Rows from block 5 of the encoder of a small masked spectrogram model, named by matrix and row number. Rows with one number belong to one neuron. Each number is 50 + 15 x the weight over its row's rms, rounded and kept within 0 to 99. All counts start at 0.
After each neuron's rows are labels from the 100 clips, of 14976, where the neuron reaches its largest size: "loudest band" is the band of the loudest frequency at the time of the peak. Only what is clearly more common there than usual is listed. The data: synthetic speech, music and everyday sounds put through simulated rooms and audio effects. In brackets: how many of the 100.
# gate: MLP gate (encoder.blocks.5.mlp.gate.weight, 1152x384), inputs 78-116
# fc1: MLP up (encoder.blocks.5.mlp.fc1.weight, 1152x384), inputs 78-116
# fc2: MLP down (encoder.blocks.5.mlp.fc2.weight, 384x1152, transposed), outputs 78-116

gate.167:70 45 37 63 49 37 66 37 54 54 59 49 65 23 47 58 42 67 64 52 41 63 29 45 50 45 60 54 40 58 44 50 14 35 53 18 68 39 68
fc1.167:63 64 24 61 54 38 82 35 68 36 56 35 74 38 45 53 36 64 67 39 43 60 08 55 43 74 59 57 39 60 54 52 30 48 55 27 47 39 65
fc2.167:55 68 33 84 34 45 53 43 44 19 36 51 60 38 47 42 36 71 74 83 60 56 58 62 46 58 41 30 65 25 52 37 65 57 36 62 42 57 67
loudest band: 500 to 1000 Hz (62)

gate.0:56 68 65 77 75 41 73 16 32 23 62 16 67 65 32 33 39 66 43 61 67 36 33 84 34 49 34 64 47 38 41 53 43 51 47 48 45 46 61
fc1.0:59 67 56 68 69 46 79 21 41 15 65 05 71 61 24 47 40 68 31 62 76 23 47 77 30 56 25 56 36 35 50 45 49 54 58 54 44 34 53
fc2.0:52 47 54 33 37 72 34 64 48 46 41 50 52 61 61 55 62 51 73 55 44 54 43 55 56 51 31 50 51 52 57 42 68 53 69 32 45 46 44
loudest band: 4000 to 8000 Hz (51)

gate.543:54 37 41 69 29 38 59 59 82 35 46 48 71 22 49 55 72 58 54 55 62 56 52 60 70 46 32 66 36 49 67 77 33 56 64 70 54 33 59
fc1.543:48 36 41 67 42 49 71 60 83 34 39 51 81 27 44 50 70 63 61 55 70 50 43 58 61 46 49 69 39 39 53 80 28 51 61 64 49 32 50
fc2.543:46 30 48 70 74 70 63 24 29 70 58 44 21 44 53 46 44 53 60 86 43 51 56 28 27 51 70 32 59 49 77 45 56 53 76 36 53 37 51
loudest band: 4000 to 8000 Hz (46)

gate.548:69 52 68 44 58 48 42 63 24 44 60 71 77 31 43 47 48 48 49 60 44 40 50 26 91 78 43 24 52 64 28 70 64 36 35 37 92 36 50
fc1.548:00 54 48 68 64 40 52 42 50 57 32 37 19 48 67 52 50 47 61 41 51 39 46 35 49 54 63 26 51 57 92 68 43 58 54 52 47 56 57
fc2.548:42 28 35 60 72 63 57 53 51 64 71 41 70 36 29 67 45 64 65 63 04 60 59 47 28 58 65 43 43 60 54 44 38 66 61 46 54 69 56
loudest band: 4000 to 8000 Hz (50)

gate.245:77 45 45 31 57 75 49 43 51 66 71 46 48 73 43 65 50 58 48 77 32 60 55 67 83 34 52 59 53 36 60 59 62 70 54 32 48 49 56
fc1.245:72 42 36 28 59 77 44 40 51 60 75 42 46 68 45 52 49 55 48 76 26 61 58 70 84 42 59 64 51 38 59 47 62 67 59 28 44 46 46
fc2.245:43 56 50 57 61 29 58 60 51 51 35 54 34 79 50 58 64 54 51 70 53 61 29 46 31 42 41 36 52 32 63 54 27 25 28 55 47 80 53
loudest band: 1000 to 2000 Hz (31)

gate.736:37 59 44 42 50 67 45 30 60 53 43 41 71 40 42 54 43 68 47 55 15 58 29 46 36 56 63 42 16 67 43 40 75 44 35 68 42 39 68
fc1.736:51 58 44 39 37 77 62 44 56 74 62 66 63 42 38 46 50 58 44 49 29 67 65 55 10 60 50 68 20 64 36 40 56 52 43 73 42 39 51
fc2.736:39 39 71 36 54 39 49 54 45 80 38 37 41 60 44 40 57 27 73 68 56 44 45 39 69 54 59 27 30 49 83 52 61 53 44 45 48 44 60
loudest band: 1000 to 2000 Hz (35)

gate.462:62 40 63 71 62 27 72 35 48 28 46 47 53 41 36 48 57 37 37 38 57 24 66 82 48 38 49 50 27 50 36 25 34 36 61 52 55 64 39
fc1.462:37 52 34 25 40 84 33 58 65 72 53 50 51 62 58 56 41 50 55 59 45 74 41 23 51 71 43 53 69 60 66 74 72 59 42 49 37 38 51
fc2.462:48 39 46 65 71 58 22 44 42 68 55 67 59 75 60 79 51 74 28 52 19 53 41 37 64 61 48 73 89 46 31 58 55 80 55 56 35 76 63
loudest band: 4000 to 8000 Hz (90)

gate.625:61 41 47 56 59 67 48 68 41 45 21 30 58 46 51 59 44 78 67 61 54 23 54 46 44 53 56 35 56 42 45 29 63 58 60 62 48 49 63
fc1.625:57 46 48 58 66 66 51 69 43 46 16 34 56 44 48 53 42 69 68 64 57 15 49 41 47 53 55 38 57 53 48 26 62 54 57 67 46 52 63
fc2.625:66 82 55 66 46 55 50 30 46 33 33 55 76 35 62 58 40 54 72 50 61 56 43 60 43 32 40 27 50 48 64 64 31 45 37 48 31 54 54
loudest band: 1000 to 2000 Hz (46)

gate.258:68 65 53 73 55 45 41 49 32 56 57 64 43 59 22 57 60 62 44 50 54 45 90 61 45 49 44 63 53 43 52 58 96 89 41 56 52 53 56
fc1.258:67 55 62 74 35 30 46 41 52 50 57 63 45 70 23 44 75 44 37 60 61 61 86 65 73 51 40 65 49 25 51 49 85 71 40 67 51 51 53
fc2.258:60 53 56 63 28 35 34 21 31 58 46 51 57 55 46 33 41 54 36 66 11 33 54 33 46 67 72 61 32 48 24 52 31 46 59 42 58 70 38
loudest band: 4000 to 8000 Hz (95)

gate.282:54 21 56 26 70 76 37 26 61 58 38 72 36 63 73 23 49 54 45 48 49 26 48 36 65 41 30 40 68 73 34 64 68 52 71 48 89 78 33
fc1.282:66 55 44 58 76 44 37 56 41 53 47 53 49 49 41 17 39 51 56 26 80 63 35 64 47 59 32 39 42 45 56 53 68 45 71 42 53 41 58
fc2.282:35 31 33 32 66 54 60 60 56 44 30 59 29 68 72 63 43 53 77 46 47 64 11 39 61 54 46 42 48 50 54 49 60 42 48 53 48 46 51
loudest band: 500 to 1000 Hz (42)

gate.437:51 55 64 35 57 66 61 38 72 61 59 61 55 22 65 69 30 36 49 28 59 42 49 37 20 39 54 38 44 65 90 60 61 55 51 32 57 32 50
fc1.437:30 19 50 60 51 49 33 46 39 50 14 42 49 06 51 39 56 52 52 23 46 50 59 56 32 45 50 42 54 86 51 42 68 73 44 48 55 49 58
fc2.437:78 58 48 59 34 46 50 54 65 51 40 27 42 27 53 30 59 45 46 53 38 44 55 41 73 69 43 77 40 60 33 44 51 61 55 70 72 61 44
loudest band: 250 to 500 Hz (48)

gate.320:42 42 32 62 10 36 23 35 39 67 33 40 53 43 58 22 34 48 53 64 50 62 51 38 54 52 46 36 68 43 57 45 56 53 49 68 31 86 57
fc1.320:71 62 67 35 77 62 80 58 61 32 61 54 53 43 45 64 64 63 48 52 53 53 44 63 44 48 57 58 41 63 42 53 51 55 52 39 63 21 40
fc2.320:49 40 33 53 32 60 60 54 64 56 52 53 51 61 42 72 31 34 23 23 47 53 54 51 50 64 64 73 43 44 41 54 56 28 52 55 42 72 42
loudest band: 500 to 1000 Hz (48)

gate.377:22 61 69 36 55 25 26 45 31 59 25 57 56 56 86 43 52 62 50 20 57 27 68 44 36 71 51 20 28 69 24 49 74 79 55 58 88 68 69
fc1.377:22 56 73 48 61 22 23 29 38 64 28 55 59 45 85 41 53 68 49 28 54 33 64 40 27 77 50 22 20 66 35 47 65 81 55 56 86 63 64
fc2.377:57 62 43 59 52 39 55 53 47 47 50 28 77 34 55 35 46 52 70 73 52 41 49 51 36 42 49 42 45 47 47 30 22 47 53 53 40 22 39
loudest band: 1000 to 2000 Hz (60)

gate.238:36 65 57 25 52 29 57 63 32 58 52 49 52 75 56 42 42 57 54 42 29 69 46 72 34 67 69 45 33 45 52 53 62 43 47 39 62 58 51
fc1.238:48 57 45 38 43 37 58 45 39 50 52 45 49 64 56 72 39 58 47 44 24 58 56 65 19 60 64 42 25 61 33 54 72 33 44 43 59 60 48
fc2.238:55 46 55 22 28 46 38 47 38 81 43 29 49 57 59 45 42 43 69 55 44 56 50 51 69 34 36 48 30 56 88 44 61 31 57 41 43 58 64
loudest band: 1000 to 2000 Hz (60)

gate.387:69 52 37 30 56 78 37 38 52 64 64 33 53 72 38 65 44 45 51 75 49 49 61 59 93 34 63 59 52 48 51 57 63 76 58 40 52 33 57
fc1.387:35 52 67 71 42 27 62 61 48 39 31 69 48 37 62 46 56 61 45 27 60 48 39 42 14 58 36 40 50 53 46 54 38 28 37 62 48 71 50
fc2.387:62 37 46 33 42 74 33 35 38 47 63 56 53 30 42 38 28 41 49 21 44 37 75 54 74 47 51 57 43 54 40 52 72 72 74 44 60 27 45
loudest band: 1000 to 2000 Hz (31)

gate.166:38 59 48 52 45 43 65 41 24 69 49 89 60 55 51 39 28 69 50 23 54 41 57 53 33 33 59 61 55 48 31 57 40 67 50 67 47 62 37
fc1.166:55 52 51 42 55 48 35 55 73 30 45 06 38 31 53 60 82 24 49 70 49 65 38 41 75 59 47 38 49 45 84 43 55 40 51 32 42 38 70
fc2.166:57 61 61 40 51 48 36 58 82 15 51 09 48 38 33 59 69 45 39 66 61 55 59 46 70 85 44 46 38 36 77 52 57 46 56 39 43 32 44
loudest band: 250 to 500 Hz (51)

gate.361:24 32 49 35 64 89 35 48 40 48 50 63 46 59 66 49 56 31 47 23 73 65 22 59 69 41 38 32 28 56 52 63 35 52 29 59 39 41 61
fc1.361:28 39 46 33 81 95 40 47 46 46 49 57 48 68 64 54 47 30 53 15 77 66 24 52 57 44 38 38 33 52 51 56 34 47 32 53 46 35 62
fc2.361:34 49 62 59 73 66 42 14 55 56 14 52 51 15 31 49 42 50 43 27 47 48 46 45 54 31 48 47 38 50 64 63 53 57 28 46 41 48 52
loudest band: 4000 to 8000 Hz (46)

gate.732:47 24 39 50 66 75 55 39 57 68 55 68 41 45 40 75 48 21 23 41 30 61 65 58 55 26 70 45 56 59 22 49 36 41 53 31 67 37 51
fc1.732:11 69 36 58 70 52 42 34 52 43 57 62 61 48 44 39 45 34 54 66 44 54 50 66 45 48 55 61 45 44 66 47 38 65 50 45 27 39 39
fc2.732:52 43 41 52 21 79 48 29 66 70 50 58 64 55 57 67 46 36 50 55 33 43 43 49 69 37 56 72 48 71 46 43 40 61 47 33 45 26 40
loudest band: 500 to 1000 Hz (40)

gate.137:47 28 62 41 67 60 58 75 46 70 50 31 21 41 26 57 49 34 45 45 68 23 59 46 32 57 48 31 54 35 51 66 59 52 54 49 69 66 39
fc1.137:41 61 36 77 31 43 54 43 68 32 70 40 69 58 63 39 34 66 57 40 45 73 54 68 81 58 49 75 36 55 66 23 20 42 55 58 57 18 62
fc2.137:75 67 62 23 40 52 46 52 57 41 49 12 62 42 61 47 61 54 39 65 42 46 75 59 26 65 47 42 37 62 49 39 65 53 76 36 63 20 49
loudest band: 1000 to 2000 Hz (55)

gate.472:55 38 32 77 46 33 47 74 37 39 79 70 48 62 26 43 45 48 48 22 81 66 56 72 26 48 45 97 52 32 56 65 49 63 51 38 33 66 41
fc1.472:53 48 54 22 53 65 64 40 70 65 34 44 41 23 64 72 57 60 42 51 44 36 46 36 61 43 63 36 73 43 50 26 47 58 56 61 52 43 53
fc2.472:39 66 48 56 29 57 60 31 53 60 47 37 58 54 69 29 40 50 40 70 30 51 51 24 74 51 51 58 40 54 26 24 20 42 72 74 60 62 62
loudest band: 4000 to 8000 Hz (36)

gate.3:49 46 43 68 58 74 56 62 54 53 60 66 52 96 51 34 60 57 58 39 71 32 72 69 60 67 60 25 29 62 12 57 37 46 45 61 50 27 57
fc1.3:58 49 57 43 36 22 56 45 49 52 50 32 48 32 43 51 32 51 48 56 25 44 21 48 60 52 67 74 64 33 56 32 55 49 63 22 46 96 36
fc2.3:51 51 52 48 38 41 38 63 56 45 64 35 46 87 58 64 41 60 56 45 66 41 64 53 56 59 59 61 58 39 51 56 44 63 69 28 48 55 58
loudest band: 2000 to 4000 Hz (35)

gate.78:84 75 54 51 52 51 66 42 38 47 53 63 70 68 79 25 46 56 49 72 81 24 63 42 59 31 40 27 77 67 29 45 45 47 56 59 56 64 58
fc1.78:45 33 64 50 23 22 22 44 47 48 44 47 33 62 26 42 74 52 52 49 47 54 45 47 81 57 49 72 44 35 76 52 70 38 49 40 50 50 41
fc2.78:15 39 35 38 77 55 45 54 35 65 55 61 70 83 25 61 40 49 44 11 53 61 73 51 35 60 47 74 43 66 34 47 50 58 63 34 33 18 44
loudest band: 4000 to 8000 Hz (26)

gate.688:49 51 55 48 44 53 55 48 75 42 26 33 36 49 55 41 80 21 56 54 86 37 52 49 57 48 60 34 47 73 22 36 51 41 59 55 52 68 39
fc1.688:76 47 45 80 59 62 68 83 78 56 50 29 50 42 61 46 76 33 55 33 99 42 70 63 39 67 79 52 51 43 29 34 45 80 60 43 58 74 40
fc2.688:48 79 48 43 13 45 72 47 50 32 48 41 63 83 64 74 61 52 61 81 48 64 23 58 76 53 39 43 41 67 52 45 72 31 40 48 33 46 60
loudest band: 4000 to 8000 Hz (55)

gate.415:57 53 39 29 54 72 45 47 69 79 61 25 59 52 27 62 45 35 55 74 48 60 68 58 98 44 66 56 38 67 63 52 71 85 69 37 58 28 56
fc1.415:44 53 66 71 42 36 53 52 29 29 37 73 41 53 72 44 56 71 40 30 60 42 38 44 12 51 28 42 67 42 44 55 26 17 28 62 42 70 47
fc2.415:61 39 36 24 49 67 36 37 43 51 55 60 51 47 41 36 29 41 49 23 48 47 76 60 72 40 56 58 49 47 43 51 71 67 73 43 55 27 46
loudest band: 1000 to 2000 Hz (32)

gate.90:36 49 31 32 68 41 55 50 29 58 44 42 66 57 61 48 43 39 48 66 42 27 40 29 35 27 64 30 61 58 44 42 42 58 24 59 52 43 66
fc1.90:31 40 46 68 65 45 49 36 70 22 29 38 31 20 41 53 43 20 60 45 30 63 46 39 31 59 27 72 64 40 66 44 50 62 52 72 40 56 50
fc2.90:55 77 53 50 45 52 52 67 51 35 59 59 42 49 36 56 47 36 55 19 82 37 73 72 32 47 35 51 80 78 67 62 45 54 58 50 43 52 53
loudest band: 250 to 500 Hz (41)

gate.618:79 55 47 45 72 47 54 22 68 31 54 56 43 56 28 68 55 32 66 66 04 55 55 40 65 61 63 61 30 74 61 59 61 57 44 37 44 34 66
fc1.618:90 49 48 42 76 37 50 26 63 35 55 45 40 67 34 51 61 30 59 73 07 60 48 45 67 58 65 49 27 75 58 51 60 63 46 35 53 33 76
fc2.618:71 54 64 49 27 39 60 53 42 41 27 28 44 24 43 40 41 41 41 47 90 53 40 48 57 63 25 02 44 18 77 54 49 39 49 50 64 43 56
loudest band: 1000 to 2000 Hz (49)

gate.318:44 50 30 39 62 54 31 41 62 44 59 49 49 83 75 40 43 33 47 56 67 67 38 46 74 36 69 59 39 45 61 50 20 43 24 57 34 44 54
fc1.318:51 51 63 67 47 41 65 61 35 48 39 56 56 21 33 57 41 57 56 48 40 30 58 51 32 66 37 35 66 64 31 40 70 61 75 51 69 57 43
fc2.318:48 31 52 57 34 44 49 54 36 30 54 48 19 53 56 56 46 33 63 34 54 49 58 77 42 52 22 55 61 25 11 32 26 66 69 36 39 76 39
loudest band: 4000 to 8000 Hz (65)

gate.74:56 39 20 37 65 90 23 36 49 57 66 46 61 67 35 52 32 43 69 70 36 59 74 60 75 26 78 74 46 43 45 59 63 69 65 29 57 12 59
fc1.74:58 34 22 38 69 79 24 38 48 55 71 40 63 65 33 40 39 41 73 70 25 60 67 63 77 33 83 75 45 43 41 53 62 70 67 28 56 06 55
fc2.74:58 78 60 50 43 29 62 68 43 49 47 52 61 53 54 38 64 61 52 80 81 60 39 48 23 60 43 49 54 45 53 44 38 38 31 55 50 61 61
loudest band: 1000 to 2000 Hz (29)

gate.339:71 66 56 52 66 63 65 36 45 58 51 61 69 55 22 50 58 49 43 44 52 38 94 62 52 39 30 47 51 65 10 50 48 82 33 65 36 49 31
fc1.339:29 30 44 39 31 37 43 73 52 50 50 44 40 48 78 46 42 42 71 59 51 66 07 34 40 63 73 45 51 33 95 40 64 12 53 38 46 55 72
fc2.339:58 51 42 44 51 60 46 39 54 34 58 52 40 38 52 48 40 52 59 63 43 59 35 59 77 63 71 61 60 30 60 41 69 48 38 52 36 49 63
loudest band: 4000 to 8000 Hz (58)

gate.198:52 56 48 47 58 52 00 32 55 69 73 65 49 63 65 24 39 46 42 58 61 50 45 52 57 24 69 83 91 58 64 29 37 64 71 08 51 65 75
fc1.198:53 60 46 45 52 51 01 26 41 65 69 71 45 77 62 13 37 44 39 60 61 44 45 46 63 23 66 90 84 58 53 38 47 58 66 20 50 59 69
fc2.198:65 47 53 52 41 60 17 39 47 58 75 71 60 69 83 45 17 67 37 56 41 54 49 40 46 17 75 96 90 50 70 37 45 63 54 35 48 62 56
loudest band: 250 to 500 Hz (42)

gate.424:46 56 34 57 53 51 44 28 45 48 50 43 48 57 45 47 40 69 35 63 51 68 30 63 34 51 59 36 54 71 59 48 38 35 40 53 42 47 78
fc1.424:45 39 43 56 53 45 40 33 38 59 51 31 44 63 39 47 48 65 32 54 38 74 42 56 26 52 63 28 48 64 55 53 29 22 44 58 51 54 82
fc2.424:63 70 51 32 43 76 52 41 59 67 60 04 63 61 38 39 49 41 54 38 51 34 41 34 91 56 66 23 42 44 88 51 56 51 59 50 55 19 37
loudest band: 2000 to 4000 Hz (29)

gate.216:38 78 43 68 69 74 38 58 72 69 65 64 62 17 67 41 31 72 69 57 56 59 45 54 52 46 48 52 57 27 58 57 39 74 53 53 20 31 58
fc1.216:35 94 65 39 56 31 32 53 45 47 32 59 35 58 64 42 26 80 93 48 50 30 31 16 36 38 53 43 46 57 75 60 73 41 53 60 50 75 51
fc2.216:72 80 60 64 50 38 45 68 35 48 39 42 66 74 75 60 36 61 45 66 69 48 63 53 55 38 59 46 54 37 54 48 55 42 25 65 46 55 49
loudest band: 250 to 500 Hz (40)

gate.22:20 61 56 24 52 43 14 53 30 69 22 54 55 62 75 52 32 54 50 28 54 45 46 39 29 49 58 27 54 39 55 54 50 80 57 77 69 48 52
fc1.22:66 20 44 77 47 61 95 41 71 42 85 45 43 31 50 80 64 48 51 48 44 50 71 68 58 52 46 67 58 59 44 44 45 11 53 12 31 59 43
fc2.22:74 69 45 39 46 67 65 56 47 39 66 58 31 62 52 38 54 39 33 67 36 54 47 56 41 64 44 40 60 40 34 43 43 21 71 24 42 54 57
loudest band: 1000 to 2000 Hz (42); 500 to 1000 Hz (40)

gate.447:41 38 31 53 43 53 65 58 50 39 50 55 51 77 51 50 46 57 33 29 61 61 63 64 31 46 60 68 51 39 11 50 42 63 40 71 32 28 51
fc1.447:27 70 32 77 63 54 48 50 33 39 89 82 46 51 34 67 45 58 52 46 61 63 71 72 58 71 56 61 55 47 35 63 67 65 46 53 28 37 35
fc2.447:41 35 56 63 29 41 61 57 48 37 50 65 43 26 51 58 62 44 73 26 53 37 49 66 00 45 63 69 73 70 14 42 49 45 57 48 42 67 61
loudest band: 4000 to 8000 Hz (61)

gate.662:45 53 45 52 77 49 61 53 65 19 10 23 52 76 58 68 62 23 63 61 33 61 52 56 39 62 33 38 22 52 45 25 54 46 64 39 39 43 19
fc1.662:62 48 59 54 31 54 39 40 37 81 89 80 48 26 45 40 48 67 43 37 67 42 47 42 47 33 64 58 74 52 66 76 37 56 24 59 56 61 81
fc2.662:79 43 57 65 39 46 34 48 47 63 90 73 57 31 52 49 60 70 24 39 54 46 50 41 60 33 69 58 71 55 56 65 43 39 41 61 70 43 72
loudest band: 1000 to 2000 Hz (31)

gate.396:70 60 38 52 45 65 68 43 51 50 75 61 59 36 14 70 35 64 52 45 31 42 44 59 19 51 78 73 43 42 53 44 58 70 56 12 51 45 47
fc1.396:63 63 41 51 48 60 66 41 55 41 75 63 66 38 14 64 39 66 49 41 38 45 34 66 13 52 74 73 41 53 39 47 59 65 62 12 50 47 42
fc2.396:58 61 51 45 60 61 63 54 52 49 66 35 61 23 39 59 40 76 72 63 73 48 54 34 56 53 66 48 49 48 83 44 51 67 49 29 44 55 49
loudest band: 500 to 1000 Hz (52)

gate.621:76 60 43 43 47 51 54 59 43 54 63 42 26 54 40 34 58 59 50 25 34 47 39 43 44 41 55 62 48 20 51 40 76 61 38 32 48 66 43
fc1.621:28 34 56 58 52 51 47 40 58 40 38 51 66 43 50 62 53 41 59 71 65 54 55 57 64 43 34 29 60 68 59 68 31 33 54 61 51 40 75
fc2.621:57 40 43 61 47 51 58 43 32 41 58 69 70 43 53 57 35 58 31 45 51 48 67 63 26 38 45 99 78 75 37 51 52 66 71 46 36 40 33
loudest band: 250 to 500 Hz (63)

gate.315:30 32 22 62 59 58 46 59 61 58 51 71 46 79 44 62 64 44 65 30 65 80 55 60 31 55 27 41 59 45 68 50 54 75 40 70 40 44 51
fc1.315:49 22 61 35 65 62 47 57 64 74 22 63 31 24 40 58 63 63 42 34 26 66 71 47 51 69 26 39 55 49 38 66 58 71 64 87 53 70 56
fc2.315:44 40 64 35 37 43 44 59 36 51 38 45 77 63 41 37 63 52 74 47 33 76 29 48 49 50 58 47 45 43 57 59 63 67 36 42 35 24 60
loudest band: 250 to 500 Hz (42)

gate.118:65 36 56 35 69 51 47 73 53 38 62 37 47 45 41 42 54 48 31 56 46 63 69 52 43 61 56 49 37 64 53 66 47 60 59 43 69 28 54
fc1.118:61 33 67 42 77 44 41 71 46 48 57 37 51 47 35 36 51 39 32 48 40 64 71 54 53 62 53 35 33 66 36 68 48 67 51 35 79 19 49
fc2.118:53 54 70 75 36 34 66 43 73 62 49 49 55 43 67 61 50 72 53 47 42 34 49 44 37 39 45 30 36 61 66 44 49 37 54 50 54 77 49
loudest band: 1000 to 2000 Hz (26)

gate.246:25 43 53 62 38 19 62 26 46 39 44 29 52 61 43 50 63 55 19 35 55 44 63 46 42 31 37 57 39 50 15 51 32 57 45 56 48 45 46
fc1.246:60 59 63 41 58 57 63 49 33 46 48 58 73 72 33 39 60 65 47 42 43 32 62 58 30 41 48 38 66 80 46 45 42 59 51 54 55 44 45
fc2.246:74 61 56 33 44 37 60 71 47 74 48 43 64 48 61 55 57 37 62 28 74 47 62 45 26 28 43 43 53 78 65 40 53 50 60 41 56 73 63
loudest band: 4000 to 8000 Hz (30)

gate.490:59 58 35 65 45 53 62 55 55 47 49 53 60 08 47 36 55 54 36 50 46 62 72 62 45 64 53 68 43 57 57 45 48 60 52 39 54 17 34
fc1.490:34 39 61 28 43 40 58 47 75 45 41 47 38 99 51 67 47 35 81 45 61 38 56 54 85 40 47 36 47 39 49 40 43 49 52 80 36 78 61
fc2.490:61 38 75 53 34 42 49 38 78 61 55 58 35 00 50 63 52 16 58 54 30 53 72 47 07 46 46 60 47 52 88 46 60 61 41 45 49 33 47
loudest band: 4000 to 8000 Hz (50)

gate.559:37 41 34 29 41 38 57 41 51 65 30 31 41 81 65 61 52 30 50 57 51 43 45 45 43 35 50 56 23 44 60 41 31 54 44 46 35 44 62
fc1.559:68 33 29 39 55 52 57 50 33 44 33 14 40 65 70 78 49 41 43 48 21 34 42 46 35 49 54 39 22 41 28 48 47 53 48 34 41 66 60
fc2.559:56 43 50 33 46 39 53 34 57 53 32 24 28 50 56 50 28 18 47 49 41 52 50 35 45 41 71 40 21 35 58 55 46 41 51 43 45 65 45
loudest band: 2000 to 4000 Hz (47); 1000 to 2000 Hz (37)

gate.675:63 66 57 56 37 59 50 67 40 53 48 78 42 33 52 49 45 84 48 72 59 55 28 29 32 37 39 47 63 46 56 42 31 58 31 39 50 54 81
fc1.675:30 55 44 47 64 53 61 41 58 38 56 26 61 66 50 37 45 27 64 16 46 50 69 64 63 64 68 63 30 45 51 56 60 43 69 61 41 31 28
fc2.675:20 49 36 49 36 50 53 34 47 43 71 60 36 35 54 53 65 48 36 44 59 42 66 39 99 66 71 40 75 47 16 51 58 51 59 56 53 48 40
loudest band: 1000 to 2000 Hz (26)

gate.512:51 45 53 29 38 68 42 33 49 56 51 35 27 66 44 53 31 54 48 52 51 45 44 34 71 67 54 49 70 26 52 46 76 47 27 64 31 67 62
fc1.512:58 16 45 36 43 74 47 52 64 58 82 39 36 66 42 56 59 42 52 55 57 55 42 51 50 49 42 35 56 25 33 43 44 33 49 54 30 70 64
fc2.512:42 49 57 56 49 52 41 25 47 71 45 53 44 41 28 49 67 42 60 69 60 41 51 43 63 62 64 41 33 62 47 56 49 48 49 52 45 65 46
loudest band: 250 to 500 Hz (40); 1000 to 2000 Hz (32)

gate.236:71 42 33 35 54 84 47 38 63 69 64 26 62 66 24 65 48 38 54 73 32 59 72 54 90 49 62 53 48 48 56 47 62 69 62 41 50 31 50
fc1.236:36 60 73 68 44 27 55 62 40 36 33 75 39 47 74 44 52 73 48 27 76 45 32 50 15 46 35 46 56 57 47 62 37 41 37 61 50 70 53
fc2.236:56 29 38 34 47 76 36 35 42 44 56 55 55 29 39 36 26 44 46 15 38 41 67 52 57 46 48 64 47 44 52 44 69 70 70 41 52 32 41
loudest band: 1000 to 2000 Hz (30)

gate.710:10 47 43 49 71 73 80 61 53 24 60 61 28 53 50 48 33 54 49 39 54 72 55 47 37 42 31 52 31 34 50 48 41 29 34 40 33 37 48
fc1.710:62 33 62 37 32 68 46 41 79 77 38 52 47 53 59 56 50 36 78 52 22 51 57 42 66 56 59 21 51 68 44 41 53 72 61 49 56 39 64
fc2.710:35 38 67 60 71 41 45 17 47 53 24 38 48 46 46 51 29 75 42 53 25 62 30 38 55 55 30 68 45 52 38 57 82 74 31 35 44 34 59
loudest band: 1000 to 2000 Hz (25)